{"model": "contrastive image-text model", "dataset": "pictures of board games with random positions, seen at a slant", "translate": 0.06, "tokenizer": "char", "vocab_size": 36, "embed_dim": 384, "encoder_layers": 8, "encoder_inner_norm": false, "encoder_num_experts": 8, "encoder_shared_expert": true, "text_encoder_layers": 10, "residual_init": "none", "lr": 0.0016}
Rows from block 2 of the text encoder of a small contrastive image-text model, named by matrix and row number. Rows with one number belong to one neuron. Each number is 128 + 32 x the weight over its row's rms, rounded and kept within 0 to 255. All counts start at 0.
Before each neuron's rows are labels from the 100 texts, of 14848, where the neuron reaches its highest value: "tokens" is the input token at the peak. Only what is clearly more common there than usual is listed. The data: pictures of board games with random positions, seen at a slant.
# fc1: MLP up (text_encoder.blocks.2.mlp.fc1.weight, 512x256), inputs 172-255
# fc2: MLP down (text_encoder.blocks.2.mlp.fc2.weight, 256x512, transposed), outputs 172-255

tokens: ","; "<end>"
fc1.10 [102  77 157 122 126 137 127 120 160 145 163 156 127 158 133 123 175 125 184 147 139 130 138 179  94  87 130 102 118  93 155 167 112 172 164 122 128  60 102  93 138 137 153 173 133  53 132  97  97 152 105  88  61 123 167 138 142 129  98 167 152 107 105  69 145 122 158 114 140 108 177 164 144 213 121 130 135 123 129  99 148 121  98 141]
fc2.10 [112 134 156 140 163  92 117 201 135 141  77 136 169 109 156 136 100 173 126 100  91 172 174 130 108 144  96 138 132 153 130  87 154 125 146 153 144 157  97 120 144 127 120 136 131 166 128  91  85  53 141  71 130 100 109 151 132 125  70 113  50  90 168  99 126 149 101 123 211 118 140 129 102 128 142 163  83 163 174 176 146  99 106 107]

tokens: "1"
fc1.361 [ 78 158 135 130 117 142 176 117 154 162 120 162 145  83 101 129  97 117 104 153 120 137 132 140 129 116 157 127  63 141 104 143 121 117 103 127 145 125  77 100  75  98 121 108 146 111 204 120 119 147 144 135 112 118 160 120 135  89  73 117  84 140 129  91 159  95 171 181  95 106 151 200 119 145 141 105 154 134 126 132 112  93 100 153]
fc2.361 [174 112  79  84 130 133  95 123  93 129 134 164 117 114  90  84  88 129 152 109  75 117 170 124 105 151 145 133 174 112 180 129 142 139 117 180 133 142 128 139 135 167 171  71 165 140 100 126 141 137 143 111 208 191 137 136 142 149 128 129 179 154 122 161 171 112  93 132 106 133 112  90 139 136 131 142 203 159 173  93  66 172 103 128]

tokens: "1"; "2"
fc1.401 [145 128 139 185 106 108 188 116 130 162  96 139 122 133 133 107 225 113 136 138 176 112  91 163  85 107  63 215  27 147 130 147 145 148  85 126  86 117 168  93 158 123 144 128 147 128 118 158 156 164 112 110 163 101 124 145 107 104 110  93 109  78  89 149 118 105 154 173 186 110 179 101 110 162 126 134 153 130 114 119 123 183 125 153]
fc2.401 [174 108  84  88 130 127  85 167 131 103 115 163  92 204  90 136 114  94 144  93 116  67  62 141  91 127 162 130 106  91 121 174  82 130 111 140 113 141 156 159  95 122 153 133 118 146 138 129  87 123 154  62 172 167 135 142 104 135 120 128 130 103 126 106 181 155 100 148 143  91 136 126 160  79 109 142 179 144 139 155 124 172  91 184]

tokens: "1"
fc1.122 [ 68 172 123 117 130 138 160 164 168 144 165 184 128  75  85 128 119 161 126 138 124 166 133 111  86  59 103 113  72  98  99 145 149 163 113 148 144 135 104 101 111 102 107 105 135 106 191 117  92 144 136 118 130 141 156 131 164 119 100 117 111 141 177  81 180 102 151 145 113 104 183 197 114 176 130 103 147 116 150 125  88  95  98 129]
fc2.122 [176 101 106  77 112 147  96 106  91 115 132 117 114 185  92 121 109 170 180 118  93  91 129 138 108 113 132 146 181 123 169 155 111 135 113 185 130 124 142 141 151 150 172  67 118 143 109 137 116 156 136 111 163 171 153 147 136 166 143 144 161 148 117 161 158 153 134 147  93 132 109  99 110 133  93  92 171 161 157 128  75 201 164 151]

tokens: "d"
fc1.376 [ 98 165 141 108 166 162 196  95 118 122 100 144 141  99 146 151 147 128 124 128  93 149 134 117  58 128 109 113  33 145 117 123  58 139 124 122 154 121  68 116  75 141 147 154 130  64 167 147 143  95 174  98 155 150 147  85 134 159  59 117 178  93 123 109 149  66 133 167 160  99 188 139  92 126 135 143 134 174 152 125  96 132  70 165]
fc2.376 [147  89 130  94 161 164 123  99  57 167 150 133 112 120  98 143 140 129 149 146  91 121 123  81 135 181 168 153 112 174 195  99  95 120 130 202 175 136  58 124 111 142 155 100 129 153 151 149 183 111 136  75 194 177 136  93  73 130  80 102 136 125  99 141  90 106 131 155 125 118  92 154  92 134 135 112 116 172 166 161 127 139 122 135]

tokens: "w"
fc1.144 [ 78  88 105 116 104 136 153 107 134 119 144 135 215  79 104  55 133  97 135 153 128 142 130 134  96  88 140 134 117 116 121 138 142 181 135  96 130 102  97 144 108 152 150 140 135 103 132 162 135 114 124 138  93 141 128  71 156  63 165 131 139 174 149 128 171 109 110 159 104 103 153 129 166 186 163 167 171  73 139 141 131 123  96 150]
fc2.144 [ 83 127  52 160 156  93 126 116 160 119 144 171 125 142 111 166  73  71 106 121  56 132 154  84 137 132 134 152 124 139 123 128 108 130 150 108 159 130 110 185 112 130 154 189  95 102  97 120 127  78  89 187  98 114 118 121 145 156 189 136 127 156 122 103 115  96 115 182 126 130 174 104 176 136 131 170 142 130 164 112 119  36 104 108]

tokens: "l"
fc1.406 [ 78 123 114 119 105 136 118 134 150 133 145 127 152 151  79 107 138 112 197 102  96 130 137 132  82 107 130 122 153 121 152 183  98 141 131 131 146 130  65 134 115  92 151 118 116  87 148 109 101 106 148  77  72 165 150 128 205 130 123 160  96 120 162  71 155 165 126 146 148 130 161 163 173 141 117 135 105 133 110 156 173  79 122 136]
fc2.406 [164 153 142 147  99  85  85 194  53 152  98 116 135 118 122 128 115 143 143 148 140 151 176  95 115 139 163  76  98 129 183  63 158 120 165 132 153  81 111 105 156 133 162 187 138 118 132  92 148  99 158 165 120  89 145 126 105 109  72 157 128 117 113 164 141 177 131  70 168 162 162 117 148  80 148 149 106  96 135 158 159 124 127 119]

tokens: ","
fc1.88 [ 86 100 122 111 154 192 132  87 155 120 139 147 130 105 158 143 126  71 177 182  73 179 156  96  90 122 168 133 119  69 126 129  82 134 141 108 165 118 125 115  61 110 158 221 123  85 181 117 165 116 172  86  92 181 148 115 125 131  88 115 119 136 130 102  92  77 159 189 161 108 146 132 157 129 134 185 122 148 127 161 156 110  61 119]
fc2.88 [122  93 171 115 174 150  70 102 113 151 126 125  92 167 106 130  93 129 106 125  69 149 163  83 115 162 141  96 154 119 191 149 142 101 110 172 149 140  89  97 141 136 118 149 172 114 141  99 144 134  87 128 146  98 165 175  91 178  99 117  86  91 154 119 133 138 154 167 170 108  72 159  96 166 113 141 117 165 162 163  95 153  90 124]

tokens: ","; "8"; "9"; "7"
fc1.117 [121  65 188 120  70 181 168  84 114 169 114 134 144 137 158 135 117 125 119 188 185 101  97 191 162 176 129 158  93 187 141  91  96 131 168 102 102 111 149 122 149 173 148 120 133 118 146 193 128 141 135 144  76 111  80 124 131  48 101 132 142 160  98 136 127 110 135 105 134 142 158 144 139 141 137 168  97 111  89  80 155 134 127 143]
fc2.117 [147 191  68 112 133 124 107 165  82 150 116 133 103 119 137 101 137  66 141 126 105 136 177  73 137 101 167 130  89 115 140 125 175 126  97 200 206 122  86 117 121  92 197 121 146 120 177  99 151 112 169 126 147 166 130  68 106 125  79 140 120 136 125 159 104 135 164 115 146 182 165  94 117  85 144 116 163 168 197 171 119 141  89 101]

tokens: "8"; "7"; "9"
fc1.96 [ 89 135 173 108 126 161 118  90 134  95 112 143 138 150 173  88  86  84  88 176 115 103 113 182 121 171 158 137 107 131 138 142 128 133 167 108 152  90 138 110 180 125 168 189 153 105 136 118 121 168  89 194  99 112 110 122 120  91 111 157 122 191  72 161 133 100 148 182 104 116 186 123 137 185 112 128  96 157  81 123 139 147  98 135]
fc2.96 [130  74 145  93  94 178 114 116 118 157 101 125 100 109 136  66  80 162 180 133 110 188 199 109 178 137 165 141 151 145 167  65 107 130 154 118 142 164 126 117 188  86 139 124 172 167 117 142 145 143 139  84 140 188 141  99 163 124 109 131 110 127 119 110 131 152 135 172  95 188 130 129 103 136  99  62  90 153 134 148 126 139 139 115]

tokens: "6"
fc1.431 [ 79 122 144  95 147 137 113  74 161 111 101 112 104 140 120 117 119 112 171 145  72 151  96 148 139 168 181 105  86 159 115 156 108 129 170  88 133 134 153  96 138  88 136 174 150 103 166 124 147 116 174 135  79 162 153 141 104 105 132 147 110 151  70  98 126  99 129 214 142 118 138 137 140 146 114 150 104 147  97 165 157  97 101 155]
fc2.431 [171 107 123 115 161 116 140 108 139 162 133 164  94 149  80 110 104  91 114  82  69 114 165 126  92 158 148  95 179  98 185 176 146 120 149 141 152 175 131 109 140 107  92 102 135 101  82 141 170 136 119  97 165 115 190 164 117 151 124 109 138  93 139 138 134 189 115  82 152 127 125 151 108 179 158 101 133 156 193 130 112 178 145 133]

tokens: "6"; "7"; "8"
fc1.372 [ 75 111 174 137 134 173 114  91 137 118  76  94 138 102 112  96  55 139 115 175  88 125 120 123 133 194 200 139 134 146 106  89 153 128 177  71  65 137  84 127  79 108  84 176 139 143 130 111 145  81 129 165 101 151  94 123 151 115 145 132  98 144  90 111 106  71  96 152 113 106 109 134 148 146 145 169 118 137  85 112 136  41  73 120]
fc2.372 [171 117 134 124 116 152 138  97 113 147 133 171  89 121  96  55 153 115 118 156 102  81 165 125 119 112 127 154 130  52 172 191  92 168 114 159 122 103 123 133 138 147 135 113 157 160 145 173  89 131 137  92 172 141 142 165 142 130 155 146  97 149  93 138  63 117 147 135  93 100 159 116 111 159 109  97 218 128 128 152 112 198 103 139]

tokens: "w"; "<end>"
fc1.31 [ 79 149 151 122 104 102 192 116 157 124 138 151 139 131 141 112 143 130 116 153 134 110  65 162 101 114 105 156 100 137 145 151 127 163 197  99  81 105 138 165 164 181 166 121 166  16 166 187 158 122 113 199  48 123 132 156 121 145 174 138 164 156 102 130  76  95 113 112 107 104 166 108 165 157 119 125  95  79 149 143 138 119 136 152]
fc2.31 [186 143  65 113 206  86 125 101  82  96 133 138 121 192 145 152 122  94 114  75  84 116 159  64 135 157  90  96 106 147  91 168  98 106 115 114 116 117 138 109  71 124 107 199  47 162 149 100 117 121 167 122 143 113 138 181 123 154  96 169 100  86  78 136  54  99 107 153 186 148  77  94 131  91 138 164 123 184 123 146 135 159 139 144]

tokens: "2"
fc1.398 [127 126 136 128 137 159 186  81 146 177 122 158 125 122 136 149 153  92 133 176 120  92 121 179  36  93 113 134  82  85 158 170  76 143 123  66  71  94 114  83 119 125 146  99  93  52 131 176 149 126 185  92 136 156 158 138 144 100 140 137 138 120 115 100 116  94 147 191 134  86 191 140 144 164 130 130 113 134 120 108 142 123 106 175]
fc2.398 [175  69 159  62 132 148  91 125 103 114 128  83 135 168 133  92 102 101 153 159 162 161  75 132 159 134 214  91 160 133 154 109 144 102 115 116 135  89 140 134 110 175 172 144 117 143 132 161 121 117 123 113 113 148 139  94  91  95 114 105 184 117 100 179 174 177 112  91 141 154  75 120 132  69 131 162 146  98 119 144 158 160 123 139]

tokens: "d"
fc1.403 [112 110 168 137 168 150 169 113 165 131  61 101  92  92 147 132 154 143 111 127 120 170  92 116  77 127 122 103  74 124 123 126 105 135 116  98 123 139 123  70  92 113  79 142 114 126 141 120 155  96 157  66 180 131 184 130 118 141  53 103 150  83 169  92 158  99 137 177 145 108 163 157 124 107 120 155 119 128 148 115 114 112  50 150]
fc2.403 [128 100 158 138 138 129  88 194  56 139 128  79 101 121 152 154 127 159 161 109 104 148 155  98 177 177 160  99 109 164  96  36 136  59 117 149 201 163  85 128 165  64 132 121 163 140 126  99 149 113 149  89 181 153 140  95  83 120  66 141 115  86 109 145 139 160 173 131 113 166 128 137  79 121 125 136  73 145 146 135 176 121 119  90]

tokens: "8"; "7"; "9"; "6"
fc1.504 [ 88 151 145 106 147 127 148 115 176  82  95 168 138 115 139 142   0 162 140 137  98 142 134 155 118 156 178  98 143 130 137 113 125 139 176  89 132 122 122 151 123 139  96 193 134 132 169 125  96  96  69 178 134 103  46 125 136 160 168  93 121 116 140 154 114  97  96 128  80  73 134 122 153  73 131 128 146 136 101 131 100  73  71 140]
fc2.504 [141 143 110 134 121 153 154 121 158 107 147 207 138 144 128 121 160 103 120 137 165  95  96 150 116 106  83 177 138  59 172 192  96 167 114 105 103  96 163 164 153 194 185 108 147 132 122 156 129 135  86 129 179 117 117 149 153 176 180 128 185 112 112 100 137 125 136 114 129  96 243  64 138 137  77  89 175 133 120  35 101 163  86 158]

tokens: "i"
fc1.215 [143 134 115 138 121 103  92 155 149 121 151 154 150  68 118 106 116 106 145 172  80 126 162 174 114 127 113 164 128 104 141 120 140 146 130 106  88 106  58 124 133 134 190 133 167  80 112 130  60  81 139 127 101 158 138  91 129  95 179 151  85 198 165 140 119 104 154 157 121 127 120 126 197 156 166 157 122 108 128 130 157  98 136 158]
fc2.215 [132 181  99 127 169 112 175 137 167 122 164 149 143 131 152 140 159  92 117 100 134 179 146 132 157 107  90 128 112 144  99  96 131 111 102 124 139 119 140  81 107 135  76 152 100 171 144 131  77  74 160  98 151  53 126 145 121 125 103  79  91  87  96  93 147  98 147 139 173 151 175 116 111 134 118 143 138 108 168 126 154 126 103 124]

tokens: "d"
fc1.388 [ 98 133 157  97 151 138 132  74 143 129  81 118 136 107 120 122 156 103 186 147 124 126 110 148 107 160 157 106 107  97 116 150 116 119 159  94  85 117 155 143  76 163 151 174 161  94 169 150 168  89  93 162  96 182 118 152 137 118 156  86 163 107  76 139 110  51  91 165 148 128 114 127 145 129  89 161 143 154  88 133 145 122  77 153]
fc2.388 [157 135 120 150 162 108  95 144 182 140 141 183  80 177 137 127  88 131 122 114  48 136 178 131 112 122 134 113 129  91 200 144 148  92 106 131 163 135 132  57 161  79 114 121 123 131 124  91 103 136 117  79 164  62 198 174 116 173  99 175 114  87 173 104 143 154 187  77 177 115 137 135 160 176 122 141 102 134 147 161 102 155 117 130]

tokens: "h"
fc1.412 [104  89 131 128  73 120  63 156 131 132 124 184 100 118 143  71  92  73 143 140 141 148 164 124 152 155 176 107 144  82 158 130 142 130  85 151 128 113  97  89 189  76 167 162 138 118  91  98 115 124 146 134  98 114 146 109 144  79 116 129  99 190 140 110 105 159 160 155  48 120 162 143 176 149 159 156 152  99 131 135 126 103 108  67]
fc2.412 [124 110 166  96  79 164 139 102 123  86 129 158 120 141 171  57 153  82 145 118 164 143 152 149 176 111 188 170 151 113 158 157 125  91 137 171 108 114 156  61 158 135 172  87  95 157 156  89 159 187 127 110 101  93 142 152 142 114 108 149 109 119  53 119 119 155 205 138 144 158 116  85 130 151  67 148 124 120 129 158  97 171 111  92]

tokens: "8"; "7"; "9"
fc1.160 [ 87  56 162 152 133 155 107 123 169  86 108 136 141 128 160 146 145 137 172 139  98 151 116 149  87 166 164  71  95 143 132 168  95 123 159 101  92 128 121 110  56 110 145 174 125 125 171 111 130 132 150  77  72 129 143 135 142 109  98 129  82 104 123  81 167 131 174 220 142 108 118 167 218 111 129 180  72 136 111 151 192  89 109 153]
fc2.160 [145 108 173 124 127  92  85 162 113 142 107 124  87 107 107 101 102 115  75  61 136 143 178 120 162 152 154  90 125 133 201 160 173 124 140 129 153 124  79  68 191  82 100 135 187 122 113  81 163 125  78 137 129  67 147 172  65 171  65 132 116  81 120 101 154 149 154  64 161 135 166 123  90 173  80  98  91 132 170 124 112 115  79  95]

tokens: "h"
fc1.510 [193 108 128 134 118 168 118  83 109 163 135 120 162 130 127 119 116 136 104 168 164  92 134 137 109 141 184 138 151 158 145 115 108 156 112 150 103  93 110 112  89 162 134  93  97 209 114 176 141 114 187 112 148 157  93 110 201  87 106 122 105 158  66 201  75 149 123 126  83 100  84 184 159  78 170 142 136  80 120 116 158 145 164 105]
fc2.510 [ 81 161 141  74 108 122 148 142 124 105 115 158  52 125  94 147  90 109 154  92  84 143 162 127 178  92 151  97 111 108 172 150  94 130 162 117 132 204 161 139 159  89  81 149 157 128 173 113 127 174 125 124 151  95 149 203  98 180 127 132 112  69 120  68 111 147 120 144 146 176 149 119 111 141  64  55 141 132 161 138 133 123 127 129]

tokens: "<end>"; ","
fc1.98 [121 130 150 138 121  96 128 108  59 174 151 128 122 126  90 129 133 149 104 168 136  75 107 142 153 189 121 175 107 200 172 165  76 150 153 114 115  85 133 105 186  96 153 101 196 121 115 132 100 160 132 150  69 130 128 138 114  72 113 153  92 163  68 157 134 143 130 166 140 119 113 168 126 188 144  57  61 144  92 151 136 105 172 153]
fc2.98 [129 138 103 109 180 127 145 181 111  73  74 159  92 120 128 130 104 138 194 136  93 171 179 113 137 141 138  30 122  86  94 120 133  64 122 131 156 136  62 165 101 108  98 178 141 123 167 104 155  79 112  98 198 133 119 123 120 152 121 105 100 107 139 157  92 135 120  91 113 125 128  93  90  93 133 164 212 164 162 147  99 167  67 147]

tokens: "i"; ","; "<end>"
fc1.81 [108 117 119 169 112 151 121 136 143 162 170 137 117  77 105  47  90 155 100 166 122 146 135 151  99 145 131  83 131  97 123 116 104 127  91 142 126  64  83 156 158 126 162 108 153 111 119 123 116 143 117  87 128 132 135  91 153  92  95 166 139 203 185 102 166 154 122 131  68 112 147 200 134 137 145 158 180 140 177 125 133 134  94 116]
fc2.81 [137 142  72 144 169  71 188 128 190  96 143  96  66 150 132 189 104 150 141 111  88 144 146 141 135 113 107  95 145 114  67 181 148 127 129  88 140 174 129 131 127 112 108 108 114 125 153 139  93 133 136 105 153 150 190 179  55 193 134 149 180  75 161 124 120  94 132 126 127 126 121  56 131 148  62  94 119 176 117 121 123  97 123 180]

tokens: ","; "w"
fc1.390 [126 153 143 107 140 144 166 145 125 180 170 135 128  87 142 156 158  85 124 127 115 118 119 131  85  99 153 100  89 116 150 159  90 152 102  85 134 137 101  81  93 127 135 118 159  17 148 135 131 139 178 107 105 187 174  97 149 115  93 154 140 129 106  95  99  85 166 118 114 108 203 162 126 130 112 146 132 142 138 118 165 117  94 140]
fc2.390 [200 137  81  93 136 106 168  62 118 166 199 153 174 138 121 117 143  55 106 152  75 112 123 163 153 132 139 155 124 136 135 137  96 140 100 157 136 107 165 160 104 147 162 136 117 100 106 187 123 169 165 151 109 167 155  92  82  95 119 165 148 151  88 189  68 140 145 174 108 142 120  75 149 160 153 132 168 145 143 129 154 188 164 142]

tokens: ","; "<end>"
fc1.355 [ 36 138 156 128 123 128 102 164 159 132 153 162 162 104  98 111 131 146 162 137 127 143 174 126  67 104 127 110  93  82 146 149 144 174 133 144 149 124  22  92 116  82 115 127 163  93 155  78  85 135 136 127  84 134 165 136 189 133  82 147 139 129 178  46 177 127 134 111 128 100 158 182 172 171 143 115  98 117 128 149 128  75  82 129]
fc2.355 [187 181 107 103 135  64 117 179  25 113 108 119 117 161 105 142  81 168 170 113  99  97 125 139 111 136 102 107  97 183 150  92 128 127 103 153 160  89 136 175 159 170 178 103 125  85 148 176 108  56 170 155 141 148 123 111 135 115 140 137 135 120 116 200 128 156 113 100 142 128 159  72 132  54 123 118 143 163 129 162 159 147 143 207]

tokens: "d"
fc1.461 [109 167 123 145 155 132 117 113 140  88  97 129  96 129  82 123 192 132 120 114  87 102 106 105  93 171 107 123 131  85  94 203  75 138 124 134 136 103  99 139  57  92 117 145 135 113 101  83 124 109  86 126 143 173 124 175 118 155 155 133 103  99 154 116 153 100 100 165 158  95 164 120 101 159 114 125 157 176  94 159  71 152  68 159]
fc2.461 [112 164 137 129 155 143  80 138 144 118 113 121 149 102 130 160 101 134 158 103  81 194 213  77 165 126 153 118 145 122 111  35 157 100 128 147 184 120  42 115 108 156 143 154  96  99 141  77 109  59 140 148 123 107 101 131 186 177  88 141 131 111 158 115 140  94 141 116 190 137 142 127  71 123 152 198 133 154 146 149 133 104  76  89]

tokens: "8"; "7"; "6"; "9"
fc1.292 [115  83 139 120  93 141 156 112 132 138 110 168 114 112 149 113 108 122 111 202 149 103 128 197 125 174 138 118  70 133 148 161 108 140 106  79  64 128 127 114 121 105 157 187 165 119 137 216 141 177 109 171 131  86 127 110 130  70 134 151  99 173  97 130 135 121 104 181 111  90 125 162 181 151 121 147 122 123  74 109 190 114 146 109]
fc2.292 [113  93 144 126 115  90 104 154 108 140 119 187 146 103 101  89 104 153 153 168 133 167 171 101 130 129  89  90 122  83 144 120 109 170 142 134 163 163  59 177 162 102 113 182 157 127 141 111 113  62  97 103 150 109 104  48 132 136 122 111 104 112 155 106  92 161 128 107 155 104 141 133  77 122 166 116 126  98 180 147 131 109  80 115]

tokens: "8"; "6"; "7"; "9"
fc1.176 [ 83 103 171 130 105 198 131  68 134 136 124 129 140  82 149 141  95 107  99 240 110 156 153 180 140 138 158 136 108 129 148  76  94 165 153 115 120 100 134 135 105 153 148 189 158  70 138 164 148 149 121 170  93 138  81 114 102  99 124 127 139 205 114 163  82  58 153 169 119  98 123 146 107 179 129 137 169  98 146 148 130 168 100 110]
fc2.176 [158 185 131 124 171  87  95 211 108 149 128 110 133 133 169 104 114 114 118 129  86 129 139  57 131 118 135 125 130 127 148  91 118 126 105 159 183 101  98 151 176 129 163 151 128 145 121 130 112  65 182 100 170 143 131  72  66  93  57 141 128 139 164 162 112 128  98  98 127 185 199 136 107  97 170 174 155 154 181 161 149 126 128 157]

tokens: "6"; "9"
fc1.124 [ 28  82 153  87 114 167 155 131 127  81 144 118 142  79 166 119  64 122  74 174 137 155 135 175 103 140 115 126 100 128 163 121 140 199 134 115 140 113  91  75 129  85 143 154 137  99 203 132 127 168 104 163  81 156 175  83 146 117  81 167 163 151 183  96 133 155 130 152  87 104 155 158 161 207 182 162 146  73 129 101 150 135  69 107]
fc2.124 [146 156 123 163 127 150 109 197  87 102 141 137 132  78 150  87  93 116 154 123 129 141 169 147 108 186 119 186 152 140 180  62 135 150 159 153 149  99 154 107 131 143 137  56 152 120 143 167 124 129 120 150 141 175 182 130 100 126  97 156 118 154 154 126 103  86 113 101 103 186 142  82  71 119 125 101 126 144 153 182 117 131 176 191]

tokens: "d"; "7"
fc1.172 [ 98  83 151 114 120 121 127 119  59 141 102 188 145 135 120 121 110 156 150 162 198  88 117 203  72 183 136 121  82 139 188 111 107 168  95 110  89  70 101 145 157 152 149 150 163  94  79 174 179 100 108 111 134 149  94 104 156 107 142 130 159 156 101 162 142 159  94  76  83  59 178 175 135 116 155 143 123 124  70 113 153 137 112 138]
fc2.172 [ 91 106 135  57 100 129 136 133 140 116 191 136 151 101 126 137  57 124 125 129  84 169 155 172 148 134 189 114 141 139 187  69 168 124 117 139 144 172 144 124 156 163 122 113 131 174 154 166  90 111 125 130 162  97  95 111 111 149 148  92 148 107 158 142 109 140  69 136 122 192 105 113 147  80 103 125 157 146 160 123 172 101 102  98]

tokens: "d"
fc1.100 [108 131 123 150 145 133 156  98 138 115  56 151  85 128 119 121 133 166  82  82 145 130 118 123  74 159 103  85 109  90 101 204 121 139 110 135 130 118 114 102  82  90  60 146 152 111 136  92 144 113 115 135 148 118 113 146 129 151  72 121  95 104 186 121 177 141 106 162 138  76 141 180 105 124 119 128 149 161 109 124  88 141  60 120]
fc2.100 [162 156 139 170 171 164  63 156 121  96 139  83 134 127 155 161 112 126 104  70 120 188 173  82 202 167 101  91 214 134  83  53 127  48 112 109 167 116 123 171 115 130 133 134  81 163  63  87 123  97 172 124 155 152 138 112 146 131 128 178 140 146 135 104 122 122 195 113 114 152 111  82  76  98 137 193 118 156 167  71 118 143  91  74]

tokens: "<end>"
fc1.341 [110  79 140 106 140 162  78 106 112 118 143 107 148 111 170 105  97 129 144 182 134 137 147 155 128 119 115 115 137 122 136 106 156 157 100  94 133  79 140 129 122 126 176 195 139 118 126 185 154 143  89 135 146 135 109 102 148 127 220 123 158 160  96 161  89 110 161 153  91  93 113 103 140 129 166 182 208 147  80  98 128 145 110  96]
fc2.341 [153 152  72 138 171  75 125 136 161 148 113 155 119 158 103 111 121  69 115  55 117 107 136 115  90 139  96 125 109  42 146 204 115 181  93  99  92 158 111 113 124 127 143 153 160 150 112 133  84 116 138  75 199 143 184 126 144 153 136 163 133 104 101  82 136 102 124 138 121 103 207 109 108 135 112 147 185 140 172 112  89 155  59 133]

tokens: "i"
fc1.320 [114 124 135 169 132 111 152 145 104 142 159 159 138 100 114  93 139 137 172 135 128 161 106 121  84 137 117 168 147 118 177 112 101 168 134  97 113  44 123 151 164 170 173 140 118 119 112 182 109  52 151  92 100 141 139  81 143 119 172 108 147 154 124 128  91 107 104 143 124 108 165 115 197 108 173 121 111  92 145 133 176 101 117 146]
fc2.320 [182 149 112  74 167 125 138 133 139  96 156 129 132 125 117 105 131 128 142 119 154 143 113 156 127  92 120 132 152 133 117 103 139 105 120 161 108 136 172 111 151 178 127 112  95 149 144 130  67 143 128  85 182 114 121 190  79 168 153 122 145  54 104 135 180 142 135 136 158 178 104  70 136 106  85 137 150 130 180 107  95 167 144 171]

tokens: "i"
fc1.432 [108 164 125 138 158 100 124 203 133 102 158 161 100 119  96 138 114 124 123 126 104 150 158 106 113 144 121 103 139  85 120 141 112 103 142 142 180 143  73 154 137  63 113 135 152  73  97 109 108 100 162 126  92 161 203  85 111 102  82 169 102 202 177  80 108 105  97 107 108 123 149 161 164 166 159 105 116 126 170 159 144  91 131 141]
fc2.432 [225 148 111  75  82 149 176 107 118 155 137 135 188  98 113 111 167  97 159 141 150 130  88 150 111  32 155 124 118 109 177 124 145 141 132 173  93 120 191 117  80 160  93  55 124 171 155 174 131 153 160 127 154  99 121 166 136 129 165 132 115  91  87 150 147 121 149 116 143 137 121  99 113  84  96 119 171  89 152 136 117 161 148 149]

tokens: "2"
fc1.128 [124 126 153 123 121 155 197  89 139 148 124 169 127 119  91  57 169 113 115 137 160 114  77 152  78 119 103 173  32 102 134 147 115 139 149 133  98 136 131 102  92  95 133 114 131  95 133 139 137 128 118 117 121 123 154 120 118  90 132 148 113 127 137 112 188  94  93 181 168  72 186 173 163 204 138 136 148  97 132 152  77 150 123 154]
fc2.128 [158 138 125 102 124 139  90 138 127 149 110  98 133 158  99 109 145 139 115 124 176  97  98  91  77  95 157  98 141 102 166 163 158 142  93 169 119 105 166 117  95 152 140 108 109 145 109 135 139 132 115 119 186  91 135 180 107 150 148  99 179  83 118 161 202 124 114  91 145 104 131 107 108 111 106 135 186  97 103 137  95 169  92 126]

tokens: ","; "6"
fc1.104 [117 165 154 157 124 105 213 131 128 130 139 123 152 100 166 147 173 103 106 139 118  89  98 179 143 144 160 116  73 172 112 140  85 132 174  98  86 131 142 106  71 115 110 131 179 104 138 134 115 152 157 166  88 172 109 130  92 104 124 141 133 136  67 129  97  35 132 136 118 139 128 108 135 163 114 145 111 130 110  91 166 120 121 153]
fc2.104 [174 126  83 117 138 139  93  97 126 143 187 146 133 136 107  77 118  72 110 161  83 118 136 142 127 131 122 158 154  96 152 174 109 149  75 137 146 102 176 130 101 142 159 107 117 146 122 170  62 184 146  77 127 156 174 130 129 105 171 146 144 164 118 158 106 158 143 162 110 122 109  96 162 147 142 130 207 151 131 113  94 197 125 144]